Weights of a small sound classifier.
Model: 10.1M parameters, arch conformer, norm rmsnorm, num experts 32.
Rows from block 3, named by matrix and row number. Each number is 128 + 24 x the weight over its row's rms, rounded and kept within 0 to 255. All counts start at 0. After the name is the row's rms in percent of the matrix's.
# pw1: conv module expand (GLU, value and gate stacked) (model.blocks.3.conv.pw1.weight, 256x128), inputs 0-127
pw1.11 100 [119 124 130 106  96 107 125 140 117 108 172 109 133 124 168 136 181 153 133 175 161 167  79 112 159 126 156 146 126 100 140 134 105 115 134 122 144 133 104 121 144 133 145 145 116 134 111 153 132 113 117 135 120 128 142 111 184 153 164 152 105 183 140  86 107 108 129 103 175 118 130 117 105 175 140 166  92 104 149 128  98 142 141  99 132 142 113 156 102 100  89 131 115 101  89 139  76 162 129 126 137 116 116  97 126 114 129 133 105  93 139 104 100 135 143 119  98 118  74 140 170  93 115 119 141 139 165 126]
pw1.12 087 [155 152 108 143  86 106 142 171 153 146 120 130 120  96 112 106 156 145 129 158 112 124 122 116 153  91 181  85 102 113 108  98 150 109 119 171 149 112 111 100 146 150 169 138 150 131 141 153  83 144 102 164 113 107 116 101 189 139 105  98 176 147  78 100 112 110 124 146 129 147 123 116 147 128 165 116 138 106 154 124 122 169 167 134 111 107 114 108 118  83 118 125 115 157 140 132 126 152 141 119 163 109 108 105 105 151 150 129 169 114 119 143 132 104 154 151 122 105 131 131  79 146 134 150 141  89 162 118]
pw1.13 102 [137 106 159 135  96 141 133 119 130 139 158 134 142 120  74 139 114 146 115 161 155 128  97 160 161 136  97 187  94 110 142 115 117 133 112 156 119 126 126 104 133 160 106 117 120 111 132 150 152 141 126  86 157 101 123 124 115 116 131 175 156  99 137 132 115 166 135 124 108  83 115 143  66  83 117 159 116 130 146  55 135 142 126 118  91  87 123 100 117 152 136 147  62 150 142 143 105 119 130 158  80 114 160 110 120 149 133 129 123 122 136 157 148 136 118 163 137 106 108 115 150 143 161 136 110 168 132 107]
pw1.14 095 [161 138 121 155 172 112 114 116 141 157 106  81 130 140 141 147 158 157 121 132 116 127 136 105 117  85 108 131 108 106 141  90 130 131 103 143 120 126  97 115  98 175  59 124 108  97 141 164 116 103 119 130 112 130 124 123 128 169 145 136 120 134 109 138 110 112 143  90 141 121 128 135 133 126 105  72 144 121 121 135  96 177 115 129 139 123 133 118 144  83 128 154 115 102 135 134  99 137 116 152 144 126 130 135 137 105 111 172  79 130 202 121 120 141 128 142 133  72 108 132 149 132 105  98 213 105 146 132]
pw1.15 120 [124 135 119 100 112 123  78 124 127 126 133 159 139 144 132 169 170  81  92 178 139 146 103 145 107 153 128 125 131  80 143 138 117 150 147 107 136 176 131 193 168  86 111 147 136 134  98 153 142 109 121 134 117 147  93 130 155 148 183 137 111 128 158 164 131 116 117  93 137 113 148 134 133 156 127 175  96 127 128 130 128 104 139 102 122 169 127 152 109 162 140 137 110 119  82  95  97 105 155 133 108 134 124 175 133  88  90 131  99 146  89 104 140 153 127  97 151 133 106 133 140 142 123 136 107 157 119 144]
pw1.16 102 [ 71 130 125 140 141 120 106 119 132 154 111 125 135 155 112 130 130 104 121 148 123 105 126 137 150  97 172 148 147 121 134  46 140 114  93 109 133 198  97 133 136 154 101 180 146 154  99 121 100  91  90  81 103 123 134 154 146 148 170 132 115 120  90 129 119 143 114 133 140 129  93 143 132 125 107 170 159 120  98 113 202 127 126 159  93 134 140 108 101 111 152 114 140 131 126 109 125 140 131 130 129 125 142 166 155 107 117 137 111 124 108 139 121 115 127 160 130  89  85 147 117 109 100 121 122 143 161 100]
pw1.17 086 [143 149 106 125 123 114 175 143  62 131  94 108 160 100 130 116 130 129 137 125 150 146 164 104 121 145 137 111 117 127 106 121 100  88 130 166 154  83 110 152 136 158 107 117 154 134 122 126 121 116 130 141 121 121 120 117 171 100 104  99 155 119  91 109 122 110 206 140 144 137 159 111 109 118 127 110 131 132 116 171  87 139 137 105  88 146 126 111 123  93 123  90 153 118 124 109  90 144 114 139 162 121 144  99 155 105 138 167 185 102 108 125 116 124 136 158  82 186 122 109 119 107 144 151 145 155 144 149]
pw1.18 095 [143 136 152 109 139 161 145 161 113 110 174 136 161 153 123 154 138 153 137 132 123 107 108 120 133 138 116 157 158 117 129  83 118 186 102 121 132 137 114 127 174 141 104 164 125 134 110 163 148 157  72 154  96 133 108 130 104 139 178 157 111 129 136 106 145  99 128 143 123 107 171 140 103 108  98 143 144 135  97  94 102 118 140  90 140 145 122 113 143 143 147 166  76 111 110 127  71 143 112 151  88 119 153 183 109 106 129 144 138 101 130 131 113 135 152 138 128 134  88 130 140  71 172 123 116 143 142 125]
pw1.19 110 [146 116 109 202 124 157 148 114 119 146 169 109 116 104 159 152 136 123 137 116 169 132 112  90 108 133  83 153 100 122 192 115 123 112 103 142 134  91 139 147 123 135 136 171 108  99  95 136 134 146 173 142 120 135 110 108 131 101 130 134 155 159 134 116 145 127 131 117 106  93 152 109 112 150 100 127 147  58 127 134 120  98 126 111 152  89 101 125 144 163 130 143 114 128 139 128 119 102 154 168  94 109 135 139 138 120  97  91 116 109  86 122 138 144 149 145 107 130 103 188 128  81 104 117 112 142 144 158]
pw1.20 077 [120 138 155 113 112 144 132 139 101 142 137 158 111 141  97 108  99 129  92 138 145  83 158 161 158 122 131 116 118  77 123  92 104 102  99 109 125 147  94 130 123 136 118 140 105 112 169 167 171 114  95 103  87  89 110 104 125 184 114 142 111 186 114 156 145 114 111 104 125  94 144 110  94 149 126 170 119 120  89 105 125 162 159 142 129 150 141 136 151 121 120 165  80  92 113 107 120 143 152 128 143 106 169 148 181 125 130 145 107  99 132 128 151 136 153 130 123 124 121 109 165 129 128 131 139 159 110 169]
pw1.21 094 [100 180 114 153 142 111 147 141 145 109 120 110 131 140 164 109 129 146 145  87 144 130  99  88  81 138  65 153 160 121 157 133 113 100 118 120 131 116 125 134 126  96 135 150 139 114  99 125  90 150 137 162 100 171 138 119 137 133 135 129 156 125 102  89 124 100 132 101 151 155 180 124 167 155  93 110 121  65 140 139 116 141  95 103 155 126 117 141 113 123 124 145 136 141 137 113 136 105 116 156  78 164 150 117  97 109  75  84 141 147 131  99  95 134 123 102 128  78 149 137 154 103 111 138 123 110 147 137]
pw1.22 101 [101 163 137 123 125 139 140 100 174 102  99 141 142 126 131 122 109  84 124 125 110 125 142 140 155 115 111 151 154 151 126 131  95 137 118 110 141 152 117 104 120 160  91 129 102 146 154 106 147  63 102 138 108 138 116 127 135 143 131 109 161 148  93 148 140 211 124 131 105  92 161 125 100  96 147 137 129 162 148  85 133 104 165 137 104 139 150 126 128  86 147 101  85 119 144 148 127 118 141 149 113 128 164 147 107 112 170 115 118 148 139 190 111 121  97 113 149  87 135 103 158 122 127 180 121 121 113  96]
pw1.23 094 [120 122 139 106 137 139 102 114 174 100 108 143 113 133 113 122 159 125 185 107 118 103 155 133 100 115  92 152 151 140 154 137 153 148 143  79 105 165 162 126 103  77 121 148 161 170 126 103  97 103 147 134 109 160 109 122  83 150 105 100  96 115  90 163 118 144  88 127 132 130 126 143 155 160  85 123 167 143 131 119 160 103 133 129 182 141 101 142 121 137 154 151 113  97 143 129 143  97 130 114 140 139  81 128  94 138  80 114  88  83 158 112 121 131 142 118 135 112 137 127 101 129 130 154 131 106 133  96]
pw1.24 112 [121  98 110  89 149 127 109 162 134  57 109 174 152 160  96 118 151 119 139 136  93 110 108 126 125 137 158 134 129 157 107 126 142 115 128 113 142 162 130 110 134 102 128  76 159 139 137 119 116 129  88 123 102 161 118 175 118 159 113 109 144 111  90 133 105 142 124 134 152 157 123 146 154 147 137 128 121 126 133 118 157 147 191 101 133 155 175 126 117 131 106 127 147 129 152 153 156 132 119  49 173 131 109 171 110 111 144 128 120 107 137 124  76  98 117 133 124 150 148 121  91 142 129 146  96  99 138  98]
pw1.25 084 [137 101  99 123 143 130  89 102 151 134  77 131 149 104 171 111 120  93 130 122 125 101 196  88 119 114 126 100 156 143 103 133 152 126 144 128 109 162 147  99 125 106 141  98 156 187 138  96 143 133 138 124 143 137 146 153  91 116  73  87 128 112 134 143 142 138 116 133  93 140 139 152 156 163 118 134 124 198 148 164 106 129 146 156 128 158 137 146 132 116  94 133 161 134 103  94 166 125 125 126 166 172  88 140 120 138 115 134 116 101 150 114 144 106 152 123 102 147 136 133  98 140 116 129  85 102 108 117]
pw1.26 092 [169 123 114 127 137 123 125  90 115 179 155  94 126 114 122 126 125 129 139 154 143 156 202  84 167 113 120 118 111 137 171 123 100 136 107 170 108 120  93 118  99 163 136  69 122 114 127 129 146 128 129 144 138 158 146  96 111 118 108 130 140 136 138 112 145 107 170 165  62 136 129 142 114  96 106 147 161 146 131 113 112 116 132 116 105  92 131 137 151  99 110 125 114  73 175 121 147 121 154 148 155 144 134 105 152 107 143 126 110  96 147 131 152 149 156 143 154  88 126 152 104 139 111 104 141 160 113 165]
pw1.27 088 [141 169 158 111 130 101 114 113 138 137 129 142 117 148 119 152 181 137 133 132 110 128  94 104 116  95 119 152 143 144  99 141 143 140 147 137  88 124 138 136 153 129  87 140  98  90 136 150 133 107 141 163 145  91 122 121 122 149 177 134 131 132 159 164 140  93 112  77 147 103 151 113 124 124 101 120  91 149 101 149 130 131  45 118 141 160  91 120  93  95 123 161  90 158 117 112 114 100 133 113  80 164 127 133 138 140 135 144 126 153 116  93 103 108 121  86 166 128 119 132 148 168 108 100 161 120 101 152]
pw1.28 101 [157 128 112  94 139 155 136 114 155 133 107 104 129 135 114 181 117 130 120 125 121 169 140 135 105 149 122 151 149  86 171 150 127 127 130 142 132 115 116 133 130  81 144 100 146 154  88 141 141 115 147 157 120 138 125 119 115 111 135 136 116 134  93  69 157  95 112 164 153 146 142 161 112 146  89 162 101 164 163 146  73 116 144 109 138 132  81 171 131 129 145 110 100  49  99 159 122 117 126 125 138 163 138 116  93 123 147  79 120 157 135 132 129 120 140 105 106 143  91 156 118 143 128 136 148 171 152 135]
pw1.29 077 [124 102 115 134 127 134 102 116 183 137 112 121  76  96 121 114  86  96 141 117 143 140 149  91 126 140 109 141 145 150 151 160 109 111 117  97  92 126 154 123  90 135 106 166 110  84 140 119 153 127 159 157 173 102 107 116 113 125 152  99 162 134 141 137 138 161 129  95 122 123 104 136 116 144 144  86 125  85 154 120 115  80 113 181 156 102 142 139 143 153 116 107 139 178 142 130 126  63 139 156 126 158 133 128 138 108  99 113 145 127 101 111 136 151  85  90 182 124 141 145 144 137 104 152 139 117 101 134]
pw1.30 111 [103 111 104 134 140 121 123 145  90 116 122 120 142 133  82  79 105 184 148 103 108 127 153 149 127 134 105 133 164 136 151 112 115 145 127 148 136  89  90  81 109 120 139 116 134  90  93 143 120 154 104 106 119  90 147 123 182 131 101 108 166 140 125  91 146 104 130 160 115 211 162 153 121 111 122 112 111 119 134 130 137 137 142 138  89  69 136 128 152 180 129 140 161 116 120 100 150 169 130 140 142 162 125 137 132 148 123  99  95 115  94 126 158 124 110 160 112 149 124 118 113 117 109 117 107 142 149 103]
pw1.31 104 [116 118 167 131 126 161 116 141 107 107 101 145 124 142 105 151 121 119 125 138 136 156 126 136 102 162 115 158 131 103 141 134 129 138 134 123 160 152 160 166 167 126  75 193 100 161 145 109 135 125 114 115 115 108 148 186  89 146 190 147 125 120 114 145 106  99 120  77 124 129 103 117 163 147 157 167 114 157 165 118 139 131 122 115 118 144  59 127 116 126 152 100 134 109  99 140 141 121 155 126 109 121 140 130 132  78 152  95 112 127 103 159 120 149 142  98 148 102  67  97 112 125 112 139 126 155 134 132]
pw1.32 090 [157 172 145 148 112 155 130 102 108  78 116 173  92 125 157 133 130 120 171 130 148 111 115 142 104 162 130 163 127 108  97 122 156  71 156 139 124 111 167 116 106  89 117 147 138 121 131  95 115 131 156 158 113  95 135 140 124 127 128 114 102 131 141 106 116 162 125 134 135 133 135  92 131 181 117 123 119 174 119 129 159 136 136 112 133 132  98 167 157  78 168  88  86 121 139 113 144 129 118 135  83 104 121 131 164 136 148 135 174 146  97 112 102 158 111  93  92 146 144 151 139 115 176 125  99 107 146 126]
pw1.33 101 [180 127 132  98 102 199 110 140 168 115 105 132  86 110 135 128 102 125 162 129 106 107 144 117 160  83 105 129 107 149 186 141  84 117 128 137  96 136 115 139  87 118 143 122 123 124 134 143 157 154 123 159 150 122 117 112 114 161 120 126 128 140 125 140 152 157  98 157 121 104 116 135 102 134  99 165 153 152 151 116  93 123  94 114 181 127 125 131 159  95 140 129  89 121 145 161 115  90  99 167 125 150 143  96 140 136 122 104 144 134 103 131 124 143 135 110 149 110 133 146 167 110 109 189 108 107 158 162]
pw1.34 099 [156  90 154 109 114 117 111 102 109 126 128 161 159 127  99 115 113 141 104 125 146 137 167 181 138 157 173  87  63 105 107 140 127 136 120 178 136 108 156 110 131 137 151 111 148 128 179 136 132 128  90  86  98 145 127 141 121  95 126 149  94 142 132 100 114 136 166 126  96 131 102 151 105 120 164 120 160 138 134 140 103 111 180 104  96 119 160 143 153 151 178 119 138  99 125 155 118 171 130 123 136 123 131 116  95 158 140 144 114 104 139 169 150 143 112 148 111 143 105 130  96  90 130 126 138 147  99 103]
pw1.35 090 [190 167 133 140 135 104 160  79 153 152 129 108 132 102 153 169 140 104 129 157  97 121 109 142 141  82 128  85 149 162 137 130 138  99  92 128  82 139 154 136 117 135 161 116 115 124 162 127 152 147 175 157 120 102 104  99 101  99 100 120 112 122 152 160 147 164 134 169  89 102 155 126 150 130 113  90 124 149 109 118 152 144  85 143 185 124  97 145 139 111 115 121 101 145 149  82 142 112 117 127 118 122 139 106 131 129 118 153 155 152 158  94 118 151 133 106 154 124 149 107 133 133 169 138 101 146 114 132]
pw1.36 080 [106  68 122  89 109 122 148 137 139 120 121 145 103 163 112  99 134 161 133  96 147 110 117 138 118 162 141 183 115 108 116 142  97 130 114 155 159 162  86 124 141 141 112 167 128 144 109 120 128 154  88  88 116 151 133 120 140 128 133 153 125 140 112  94 132 108 121 136 142 115 152 144 102 159 162 110  98  79 146  85 130 128 176 121 106  78 137 137 151 132 137 115 173 146 118 127  81 120 132  94 129 142 146 123 102 145 130 123 103  97 125 126 108  89 125 180 104 110 136 118 121  87 147 109 166 157 165  81]
pw1.37 094 [115 162 161 154  92 148 128 141 123 158 122 147 135  92  83 110 141 119 178 151 136 100 116 149 124 118 139 155 132  95 128  52 143 120 128 131 155 111  95 184 151 134 122 208 157 126 119 133  95 104 101 117 105 115  91 113 169 140 126 124 165 168 122 137 113 128 124 143 118 138 117 148 149 168 143 181 141 143 113 132 117  94 135 125 129 137 134 149 103 130 158 131 107 127 120 146 117 122 146 122 140  92 155 150 184 114 124 116  88 153  98 142 133 113 108 130  99 142  79 135 131 105 110 155 111 134 153 138]
pw1.38 094 [ 81 144 137 119  98 133 122 144 135 119 107 195 165 149 127  90 110 143 163 110  97  84 105 154  74 145 124 142 164 134 149 128 146 124 135  79 144 137 134 106 162  78 151 177 159 115  90 134 141 164 131 116 108  94 134 115 133 147 113 162 132 142 167 154 109 113 137 131 161 144 125 117 169 124 145 129 104 116 125  98 135  87 131 159 174 160 110 130 113 155 145 147 133 160 104 130 125 147  80 127 125 144 125 175 110 131  70 133 101 158  89 110 128 111 138 125 129 126 130 130 108 122 102 114 118 110 110 121]
pw1.39 110 [ 98 128 152 189 127 128 130 111 125  93 138 141 129 151 115 141 161 116 134  92 129 171 106 103  60 128 130 147 122 110 131 133 146 142 133  95 170 114 149 158 125  97 133 191 144 142 116 116  55 109 153 155  98 105 148 146 127 135 149 108 141  83 103 123 113 139 148 110 148 147 124 122 141 150 120 137 123 102 139 157 103 122 108 127 104 138 114 135  81 154 146  86 150 163 102  98 119 169 143 141 123 135 142 146 124 119  76 141 165  92 100 100  91 150 145 116 124 125 138 129 109 160 107 112 157 124 142  93]
pw1.40 087 [177  88 120 127 109 106 151 143 117 133 161 150 138 116 185  94 114 144  74 127  92 127 120 104 127 135 107  86 110 139 107 137 132 157 178 144 156  99 139 124  98 107 188  80 112 152 134 117 148 134 126 111 188 137 114 104 132 125 100 120 133 136 149 141 138  94 159 135 126 129 130 100 155 132 160 113 112 146 133 110 103 111  97 106 146 130 104  91 169 125  96 143 108 126 151 130 126 135 111 137 131  96 156 109  89 126 122 156 173  78 124 101 104 101 167 140 131 138 148 122 123 156 144 105 124 159 111 168]
pw1.41 107 [ 76  91 122 136 112 148 127 131 135 128 107 170 100 135 113 116 129 105 103 110 132 131 148 157  81 117 135 105 110 141 126 112 131 136 102 122 137  99 141  89  86 150 172 141 191  57 161 109  81 149 140 119 131 109 101 151 133 113  94 137 153 124 117 156 128 167 149  85 108 140  68 136  97 118 129 132 107 110 161 128 131 136 136 134 128 135 161 139 135 156 160 134 175 149 151 128 163  95 144 138 160  83 136  94 108 162 142 133 124 139 127 149 132 148  91 125 124 134 130 122 147 138 128 120  92  80 134 110]
pw1.42 085 [125  93 149 120 114 140 112 119 121  93 119 142 152 128 154 100  84 164 118 127 105 124  82 147  91 145 132 193 140 128 171 142 112 138 128 167 112 134 115 152 136 113 110 145 115 163  94 120 129 124 112 156 143 140 114 125 142 122 134 157 125 184  96 106 128  89 167 143 156 111 131 119 158 164 157 117  90 101 112 106 130 125 119 126 156 128 138 130 167 148 131 131 143 118  82 133 107 150 119 135 108 119 126 144 109 126 128  99 133 122  98 139 143 117 128 171  46 144 106 130  96  64 162 145 156 152 157 162]
pw1.43 088 [153 150 116 129 151 115 139 100 127 124  88 128 158 108 153 153 128 131 103 157 127 158 133 107 143 108 133 143 134 190 171 136  89  86 146 154 106 108 124 145 133 149 138 119 119  85 135 104  97 102 159 162 127 132 108 120 148 136 116 125 159 135 102 108 113 145 173 131 142  94 179 142 133 145 109 117 140 138 165 144 162 144  91 140 132 135 125  95 134 113 110 111  97 134 175 132 124  73 126 124 129 123  99 108 147 138 194 130 149 145 113 160 101 156 105 107 134  99 159 107 140  83 111 170 123  93 164 161]
pw1.44 079 [140 192 140 149 107 160 139  90 114 125 139 120 123 152 121 112 140 138 169 155 135 157 132 146 113 155 124 140 120 165 152 142 143 121 119 142 126  82 174 156 136 119 130 117 130  89  84 138 130 140 187 130 121 139 117  92 152 110 124 157 138 121 145 112 144 105 166 163 134 147 150  90 132 135 146 136 137  72 136 118 144 119  74  90 120  94  86 111 113 112  99 112 129 118 123 157 139  90 136 142  98 152 129 127 161 115 125  98 111 132 103 132 134 119 151 153 106 149 129 117 133 106  70 167 170 165 164 165]
pw1.45 088 [131 118 130 161 107 126 107 127 156 106 153 127  86 124 166 112 153 133 142  97 158 134 138 102 135 135  98 174 156  89 145 137 136 125 144  87 132 163 128 115 132 103  96 128 137 116  63 115 147 158 154 143 136 157 116 164 145 168 152 113 125 113 106 122 112 126  63  72 135 148  98  97 136 130 155 124 121 117 128 144 103 121 120 143 153 133 117 140 115 166 146 152 149 111 119 151 116 163 135 111  78 106 123 142 109 139  94  83 134 119  76  82 147  97 116 111 104 106 113 148 139 157 125 100 126 108 185 115]
pw1.46 088 [117 122 119 136 150 129 141  86 120 133 145  95 104 102  98 119 144 114 103 123 169 125 170 135 119 101 130  75 111 145 137 153 114  92 130  80 133 101 144 114  78 161 148 145 149 101 160 126 131 133 180 119 118 122 130 107 154 154 106  74 129 129 165 166 108 173 123 135 129 172 116 131 100 128 137  94 187 116 128 130 149 132 139 127 133 106 142 148  91 109 142 137 169 188 176 131 149 151 143 161 149 118 124 100 134 109 124 140 148 143 106  96 107 124 127 139 167 109 167 149 127 160 129 113 134  96 120 155]
pw1.47 110 [102  82 155 136 106 137 126 130  80 115 137 130 146 121 119 153  96 133  94 100 169 135 180 147 117 144 126  80 115 109 122 127 167 105 118 115 155 113 144 139  86 129 176 136 141 121 153  96  99 173 134 105  90 147 142 153 105 115 123 122  88  99 130 133 156 110 143 147  94 145 113 143 137 101 125 131 192 127 114 112 133 144 133 108 102 111 125 153 127 195 123 176 140 150 145 129 170 119 178 148 121 122 138 137 139 126 125 152  93 118 107 119 162 143 144 126 139 161 102 119 127  80 116 119  91 136  89 114]
pw1.48 095 [170 135 114 135 129 132 150  79 138 125 127 100 126 123 125 160 117 131 107 134 129 164 175 128 148 102  84  76 117 113 156 157 131 138 106  91 154  73 135 115 106 125 160  83 145 105 174 105 139 169 160 152 133 142 137 101  83 118 129 116 132 112 121 110 157 116 157 166  89 154 143 107  96 100 113  87 166 105 107 114 115 146 103 125 149 117 146 159 156 148 111 132 146  89 147 101 121 103 158 159 150 118 152  74 132 104 137 132 114 141 124 119 120 128 116 125 150 109 146 130 162 132 108 115 173 108 114 164]
pw1.49 092 [104 121 113 141  65  91 133 156  72 122 126 160 108 139 124 119 141 120 117 130 130 158 143 129 146 138 173 152 102 105 139 135  85 103 123 155 168 125  96 111 158 171 114 148 153 150 133 107 134 114 124 139 114 150 133 114 179 152 118  91 152 125 110 108 124 156 126 112 123 106 141  95 114 163 195 159  94 121 163 158 107 134 144  81 120 130 172 132 145 136 133 101 107  96 141 144 133 162 121 107 159 132 131 134 131 134 163 120 133 111 118 144  92 154 163 132  60 126  99 113 111  97 140 114 132 139 155 111]
pw1.50 102 [149 163  76 125 163 112 127 137 140 140 152 111 138 151 165 124 133 107 124 152 163 141 105  86 145  97 136 155 149  79 123  97 121 142 153  94 109 165 132 161 145 101 107 128 145 179  93 126 165 118 110 116  93 158 118 119 117 114 137 131 120 130 105 122 126 125 109 139 134 125 121 111 136 148  78 126 126 164 124 108 122 136 120 146 143 164 100 159 112  86 134 111  76  77  90 147 146 115 153 113 139  91 113 163 114  67 143 138 133 144 109 106 134 116 167 110  93 122 120 116  99 152 151 156 161 161 159 153]
pw1.51 081 [142  90 155 105 135 101 124 130 128 113 155 141 144 143 158 104  85 168  87 147  94 151 144 152 152  86 127  92 155 102 143 171 140 145 148 135 156 114 141 101 129 119 173  98 154 176 115 136 142 151 142 135 134  92 133  84 143 136 129 102 142 127 136 135 106  96 151 134 139 115 143 115 111  94 167 131 106 114 128 101  96 101  91 116 168 131 144  86 129 152 117 134 108 137 133 139 145 100 124 126 128 100  90 120 133 165 156 166 172 103 138  93 121 113 172 120 160 134 180 119 110 144 174 106 155 115  99 138]
pw1.52 091 [150 146 155 112 144 117 118 161 138 118 125 164 143 153 149 123 109 106 143 158 128 155 142 150 128 158 141 132 122 113  86 141 166 139 147  87 181 163 113 141 121 155  87 141 109 122 108 148 136  86 138 115 110  64 104 135 130 127 122 100 123 109  96 157 108 122 133 117 123 113  81 136 143  89 109 132 162 199 124  88 124 162 148 141 139 126 136 165 120 139 156 106 110 148  93 127 133 169 113 109 110  91 140 152 122 100 159 154 139 130 123 114 167 119 134 116 108 135 116 107 118 170 183  88 106 136 119  89]
pw1.53 101 [129 156 134 127 137 128 166 114 102 115 134 133 162 118 126 153 158 118 157 137 124 150 151  96 158 141 168 126 133 141 103 109 126 107 102 147 170 136 111 123 149 120 120 138 124 169 169 106 147 114  99 134 112 130 121 103 149 114 178 125 124 135 108 115  82 124 186 148 125 102 154 133 123  96 158 109 127 154  87 100 153 134 134 130 123 162 151 100 105  75  93 118  86 159 115 134 109 133  60  93 136 124 126 151  97 114 167 180 142  89 136 172 101 138 121 138 107 152 128 138 102 130 145 165  92 150 111 114]
pw1.54 093 [144 132 188 185 115 113 157 125 131 170 123 125 148  96 133 117  76 123 134 157 132 122  94 132 110 142  89 146  92  90 154 132 104 113 117 152 113 111 102 126 121 165 139 173 133 108 177 129 138 162 112 143  98  59  99 119 137 114 162 144 138 158 150 140 141 148 152 134 111 111 160 134 126 110 143 131 133 134  89 106 141 123  99 144 119  91 112 136 115  97 161 129 105  98  96 155 127 112 151 123  99 121 172 134 145 124 132 142 116 160 100 152 123 153  93 109 102 117 115 110 133  76 134 167 130 139 108 164]
pw1.55 091 [118 147 106 203  96 127 103 119 135 140 119  81 119 115 144 122 167 110 121 106 142 146 101  93 109 146 143 126 100 145 147 105 134 111 185 161 103 116  85 166 127 157 128 144 109  96  85 129 117 102 154 124 146 147 164 122 148  91 129 139 120 143 129  87 133 122 120 127 117 155 116 146 124 140 137 116 141  81 165 179 111 101 157 148 136  81 123 148 142 158 103 138 164 160 139 123 148 136 132 128 129 114 102  89 129 114 125 129 143 108  87 103 110  90 147 158 117 149  93 136 134 159 127 133 158 171 163 161]
pw1.56 088 [106 139 103 155 129 118 155  84 106 137 151 126 155 168 163 118  85 146 184 128 175 100 143 142 172 159 103 102 159 130 112  96 104  94  95 122 137 149 111 145 131 149 118 162 157 116 112 120 140 142 167 118 117 128 140 119 123  89 104 159 116 116 125 145 113 151 174 190 118 131 120 105 147 110 108 115 176  98 115 104 169 154  99 130 108 147 160 114 150 156 133 143  91 153 154  99 164 131 103 114 108 112 117 104 141 114 127 131 100  73 113 118 119 101 148 131 127 121 105 125 144 113 158  92 123 140 158 131]
pw1.57 097 [120  86 141 180 137 123 115 106  98 131  83 136 143 127 126 121 123 148 129 128 110 130 153 109 101  85 121 115 111 168 137 105 129 120 145 146 140  88 149 104 107 165 169 144 119  75 204 129 106 164 150 108 136 117 147 125 150 105 102 105 141 127 128 143 128 154 137 113  96 160 155 137 149 125 140 111 123 108 108 160 181 118 146 114 140  91 136 125 138 136 154 107 141 159 179 121 171 131 144 134 150 104  94  91 137 168 154 148 149  80 142 136 109 119 115 124 145 134 157 122  77 109 150  90 108 102 110 138]
pw1.58 099 [134 104 181 146 140 143  74  87 154 147 178 152 151 142 127 168 153  90  98 140 141 150 117 160 138 110 130 163 109 111 129 121 107 174  87 126 134 173 150 149 125 104 105 121 134 115 112 126 150 100 137  98 142 111 142 117 113 170 158 151  66  93 114 142  88 147  59  81 142 150  98 125 103  99 129 114 143 128 145 123 125 133 113 126 128 122  96 110 112 125 137 154 137 117 110 151 132 122 148 127 157 104 103 148 116 127 100 135  82 113 129 120 155 154 139 139 168  89  91 116 127 122 118 118 133 130 110 162]
pw1.59 085 [129 147 141 154 155 145 121 117 144 150 100 150 109 104 141 125 178  86 152 118  87 103 119 131  63 125 122  88 130 140 121  94 146 119 163 144 155 125 141 181 131 122 106 124 135  86 137 121  85  96 135 205 115 104 150 138 117 154 138 124 146 136 108 114 134 117 138 109 184 115 101 143 155 179 113 121  89 165 120 147 136 159 139 120 141 147 120 143 116  82 119 113 133 113 135 135  97 149 118 127 116 155 143 105 115 107 124 150 153 185 145 117 155  96 102 120 128 130 150 144 128 128 100 168 146  93 113 103]
pw1.60 090 [119 106 159 135 114 148 132 127 175  99 148 181 138 151  93 123 135 117 110 130 139 135 102 129 146 123 114 154  86 137 120 130 112 125  76 106 185 119 174 124 127 127 138 173 154 161 145 118  75 135 113 157 120 145  96 115 118 175 166 166 130 104 113 125 125 178 110 137 129 111 117 117  93 111 138 166 110  90 161 134 141  98 131  95 126 117 158 123  95 147 124 113 112 164 124 153 139 123 135 125 163 138 102 167 135 128 111 128 124 129 110 130 104 150 130 114 161  98 136 161 166 105 135 159  96  66 143 154]
pw1.61 091 [130  93 127 137 147 137  84 125 101 124 138 120 121 174 146 122 141 111 103 121 157 173 173 122 159 145 149  70 131 147  87 131 154 127 137  86 106 132 130  93 121 125 118  81 116 150 100 106 108  95 102 121 124 163 140 175  88 123 164  92  87  86 154 112 121 147 126 172 108 142 117 159  93 118 102 101 143 118 125 139 117 143 177  95  93 133 114 114 120 151  89 110 161 122 155 110 138 115 129 136 149 132 112 119  86 130 102 144 165 112 150 144 102 132 158 110 155 116 116 139 122 147 122  88 154  97 144 123]
pw1.62 095 [141  84 196  72 150 116 111 163 142 121 120 117 152 163  75 104 153 151 148 129 112 114 102 150 164 141 146 148 138 119 151 112 111 137 136 140 120 166  99 110 108 126 116 153 129 178 159 152 135  77 102 119 136 128 171 120 121 149 177 130 114 127  91 128 123 121 103  98 121 129 106 152 135 136 127 166  80  97 152 128 147 110 131 146 120 118 119  96 133 102 114 171 110 139  99 137 138 143 115 131 134 105 145 174 114 118 129  97 107 112 138 182 149 102 151 157 150  86 110 135 106 109 109 139 143 108 157 100]
pw1.63 101 [138 139 129 110 130 145 134 137 146 130 110 146 133 131  94 151 130  98 127 139 144 109  90 120 142 122 140 130 142 124 145 136 126 128 122 128  67 147 110 170 133 125 139 131 145 144 111 164 129 126 161 150 114 108  99  98 115 131 110 176 109 112 119 144 112 146 137 134 135  70 112 146  93 109 115 155 116 186 136 121 107 114 110 132 154 130 100  90 150  93  81 126  65 163 120 167  98  73 129 134  90 140 140 129 177 129 180 101 113 103 117 132 167 106 167 116 131 150 114 155 117 107 127 164  72 165 111 134]
pw1.64 091 [175 100 132 118 113 130 126 154 117  98 144 121 138  94 141 143  76 145 113 109 128 132 187 118 139 131 116  69 120  83  84 144 120 131 131 156 139  93 106 108 111 168 142 123 148 130 124 118 131 184 104 150 135  92 141 166 115 117 120 130 130 149 110 126 140  95 132 175 133 158 153 131 102 130 162  88 127 173  82  95 114 151 174 114 123 108 124 124 174 139 165 107 165 113 114  93 128 142 123  93 163 128 122 123  94 133 136 172 152 133 127 130 157 115 130 136  91 165 140 125 129 125 157 109 135 143 104 156]
pw1.65 097 [ 72 144 130 127 137 192 151 123  99 117 130 100 123 163  99 123 110 136 136 102 171 114 125 109 117 121 130 152 157 124  78 150 113 140  73 123 123 124 122 106 132 139 122 127 146 125  99  95 112 132 128 138 147 168 138 122 104 114 123 140 105 106 161 104 134 148 147 172 117 139 132 180 101 104  86 176 180 119 114 118 114 159 132 115 122 130 168 133 144 165 143 143 111 143 103 152 114 107 128 163  98 162 174 180 162 147 127 100 137 143 107 145 137 131 148 156 156 123 135 132 162 142 136 133 104 146 154  78]